config.toml
model = "self-supervised image encoder"
dataset = "seven-segment displays showing three digits"
train_examples = 48750
image_size = 32
crop_scale_min = 0.3
horizontal_flip = true
translate = 0.12
color_jitter = 0.6
method = "vicreg"
arch = "inception"
norm = "batchnorm"
hidden_act = "silu"
depths = [2, 2, 4, 2]
kernel_size = 3
stem = "single"
widths = [160, 272, 480, 848]
projector_hidden = 512
projector_out = 512
projector_hidden_layers = 2
init = "kaiming_normal"
optimizer = "soap"
beta2 = 0.99
learning_rate = 0.0035
beta1 = 0.95
shampoo_beta = 0.99
eps = 1e-08
precondition_frequency = 10
max_precond_dim = 1536
merge_dims = false
one_sided = true
adamw_lr_other_params = 0.002
magnitude_pruning = 0.7
max_steps = 2700
batch_size = 128
epochs = 7.1
lr_schedule = "linear"
final_lr_fraction = 0.1
warmup_steps = 50
weight_decay = 0.1
adamw_weight_decay_other_params = 0.01
Rows from block 6 of a small self-supervised image encoder, named by matrix and row number. Rows with one number belong to one channel. Each number is 500 + 50 x the weight over its row's rms, rounded and kept within 0 to 999. All counts start at 0. Numbers have three digits each.
After each channel's rows are labels from the 100 images, of 14976, where the channel reaches its highest value: "peak on" is the class under the peak. Only what is clearly more common there than usual is listed. The data: seven-segment displays showing three digits. In brackets: how many of the 100, against the usual share in percent.
# r30: branch 2 reduce pointwise conv (model.blocks.6.r3.0.weight, 120x480x1x1), inputs 0-159
# b30: branch 2 3x3 conv (model.blocks.6.b3.0.weight, 180x120x3x3, transposed, each kernel summed), outputs 0-179

r30.75:610500413500500435500547500500489500500500500500500500500500500543500500500500500500588500500500500500500458500640500500447582500500500579500500500661500500500500500635647619435500500469500446648500500500375444500500500500414446394500362500500381425633500500611500500500446500500500500433500552422531560500500500500500472500390500624408500500500500377587500500458442500500500500422500500560500500500500474597500445599500500500500619500432500500500500500582579420581500500602585500
b30.75:397464545529595511482529495639450500458518466519496483497492525493535457512603507522500505509504497460534448515489495527414455476709483527481503450492479473412488460449507509484445488496500465577454542561491550452550550512518496440473504535360549455466588414490500458513527455507501461486433611394514432467534416541534446500428487490449539423439371453501488480486469467522462514500466381473467529483538570488481422492436536517454500586449526374552560539565527478475490434484428518423490496402524436520546456530471469462495544399460479495466
peak on: surround (99 vs 59.3)

r30.39:500500500393500500500596572500500500408500500428500500500500500446500500500500500470500500500500500500500387380460500500500448500500500500500500500500500587439421500568500500500500500500500500500500500500500500500597404369500500500500500500500500500422500500459349395500500500414500500423500500500500587500409500500383500500500500500653426500500500500500500463500500349500417500500500531604500500598500441500500500500500500500442500500605500414500427500500500602500500500500500500
b30.39:474545501538439611503518476420465608487529539563508478501536399513500510489528592446553489535501517458439534434543448532566483420514449494483439517489499541443487619503568480559522517457548488470586537500527475480426554472487509511430494574563501526473590448598461463496505541548476569560460540577468479497422483518611633466392416559404493431414570497516531582503539486518463537548500567465486585615487560577507574544452532458524485519517348433500469508517444468516537465463489522517570497483476487582413475457459545535478471471468461532519
peak on: screen (96 vs 39.1)

r30.108:500500548500500500500500500500564500500600611500500362500500500500500500500500500500500500500500500500500425500651500500500500500500500500500500500500500591500500500413500500429420500613500500451500500500500552376500500500500500500500500500500500448500641500368500439387500554500433560500500500500419500500500500500657500500614500500500500500500500500500500500500500500500691452500500571500500500465500500500500500500500500500420500500500448500500500500500500500500449339500588467
b30.108:583512487483545521534523550443586485456511532470473546496485506471458482399547477456511466474482368575449421554486447502452505500500603428474508509488478445456468500478420517451566551506520466473385500435471585424663498466471434449528473484492475470511492457458500561520597372468500500485556544483546500515557552500525566570520458494547532498518506570547491508566391500513546554430563441436500500519535525473478579498508391532388484546459581513533521530496478469492494544627489441509491600593475412500402472546466497507414471453592496477438
peak on: surround (100 vs 59.3)

r30.59:500500500500500500500500500500432371500620500500500500500500500500500559372500500482445548500500500500416500500607500411500400500500500500500500500500500500500621534633500500500500402500500500500500500551589500500534500500443548500500500500500500537500500446524500568595500500666500500500500500500540500574500427591500456500425360500537500647500500500500500591500500581500579500500375500500500426431500500589500428500500500500500500500500434500597500500500428500500500536500500500
b30.59:456472482453498528490519557476504447481466434523569615499487480485410570465519539447497496587445528486404493496586489500495480472529453577522501497578478487465456522512533526505556494542460510494500503493498500421570525383506495560413611497519467472502632491464519428511485501398472587533509480545418507499480556480434598420500452460455490560492501425452609489484521502543598459471526448564617460470493471491500485496368587478406428442392488510563475453636447448510502497491477499468533477544457541510581490522543413464384528491422462457497
peak on: surround (95 vs 59.3)

r30.54:401500703500500500450576422500427500404482500500397500500500500431500500500500500500500588500500500500392427500500500500500603500500500455500415500619413500544500500500636500500500500500500500500500561500500500500431500396500500500500500500376606500500500562500500541620500500571500500500500500500500500500429429500500500478500500500552500500500500383500500596500500500500449500500500500500698500567500450500500427500500474405500500500500500500500500500500500500555500392500624548
b30.54:617483558447466507473500477563503396504517529500561457461631494468565465514394513615492474516536453542450460552529440560405505555532450480451502500486511500451489394511429535464500594405506576504541561539474552500592511500508509477455480479483517579489456497352443566500514528488500543510509503500587529521564424500548469467566481504492591440540422476443534480500513516532394397545438525526553403495572543452397463494471504527428505524485499562438417458571584452572535553505500373518531456507523451512520559532440483529456526509490524441559
peak on: surround (95 vs 59.3)

r30.89:362500500556500500500451640500594500500500617500500500377443558613500500500500500500500578500617589500500500561500500500500500500500500500500500500500500417500500377500520578500427500500635500500500500500500615500500623500500500420500500444500500500500500500500390468500500425424621447500500500500500500581500589500500500500500500500500500500500500588500500500613500384616500500640353500388500500500500500356500500420500532500500500500576500500500500588561411500644500601500500500
b30.89:497446559597522684476488568464447517510488484565500539543460576431370520481468523504478520493534503460493467500498582499467541414431529561443441464530473521430535463454514465447499500492329457568492612503441608472471488471536479576521479434548522437456527557503446469420561516501498483510457504500491452432500413443482500501548560450503523500499356472558535500461506483487465417577514508524462539558531490471525443447520512549451406555500435492524592472453579427465504491500490456494599458461523486506545547562416428450519550488591427479507
peak on: screen (91 vs 39.1)

r30.4:500391500500530500443500500500500674500500606500664500411500510500500658456500500480500500500500446500345425500639500495500382500571648500500570390500652588500500460464500500500500339500500500500500500500615397500500500500500500576500491500527500500500567500584500422500605500500500464500450500484500500500582443500500585500500500500500564542500500500500500500500500433558685500500500500413483500500446579500500500571500500423387500448500500598500500500500445500500500552548500500
b30.4:482502532529556541474536552540385447473590496567514436516491426482465551526485477558500488502558547508506458408480587488471459533428462500456472502490682537533565474499485565551496513558471487500537528525504541506467387541564484498477463572457508407516440508513492535609519485493501506565658516537513500472426459534488429561389620453499509476544477461545511526575550527468625544454505388509469485480460504527468539387456490470550464500493504500529557514458449498505502483440470555521475562454497574466495487440556500386505488369420516554409
peak on: screen (66 vs 39.1)

r30.106:500500500500500500566557500500500500500500577500583500500500500406500411500500571500549500553500607500500500500500436411434500611500500500563500500558500500466500500500500500500500500500475575397500500500500500607500500500556577467470548500500500500500500527500500422500569541500500543557500500500500500558562500500500500598672500500500411500500500500394430500431500500451396565500500467500500500500374500500500500526592598500500500599500612449658350500500500435500400500545500500
b30.106:392482400548488429473464488554400501602501481439556485600488478573530476536385534500495515546379485476529519480456525446463500493475537537425490526576521500476478562443435518649467428433514480463454531519500500446503534498488334441497464473523515520500564581534485477425485549560426506537447490449375430447533452519482499540562471500511490486496542505473488435487458480484401542515500424500443434521563612519475512478403580387540529463544497473486504484441407481471500436456519468478554426503505466543438584491440553478511408452484473506477
peak on: screen (97 vs 39.1)

r30.70:579500425500442500500500500500580581500500500500450500345376500500500594500498500500500410390500500500500394500606500500500500365563500500500500542343500500412500452528415500500500500385500413500446500500500500500542500500666500500620500500500500500393500500500500500500500500393605500500356587500551500500561602500500500500596427500500500500500500500500500391500459500500500500500632500500500500500500500500500630429500500500429436500500573649500500500500500428500500570500500500
b30.70:465501500518486549547525504517501571564499497570521593574539357497488407499470529505405594567475489500481534466511564376524484456502497387494540560429504629521521526501420464607443507605501464552543458612544510503538522515462504531500474596431479512481468561430450521560398522558500488449525521416458474415501451482541471500503500539519451556499492462521454459487529510420510621500696500510485539500492500461444533505471536529479458518477513437532459454504492398490626490497559478572505539555559477469500393473493514494516509453454522510483
peak on: screen (94 vs 39.1)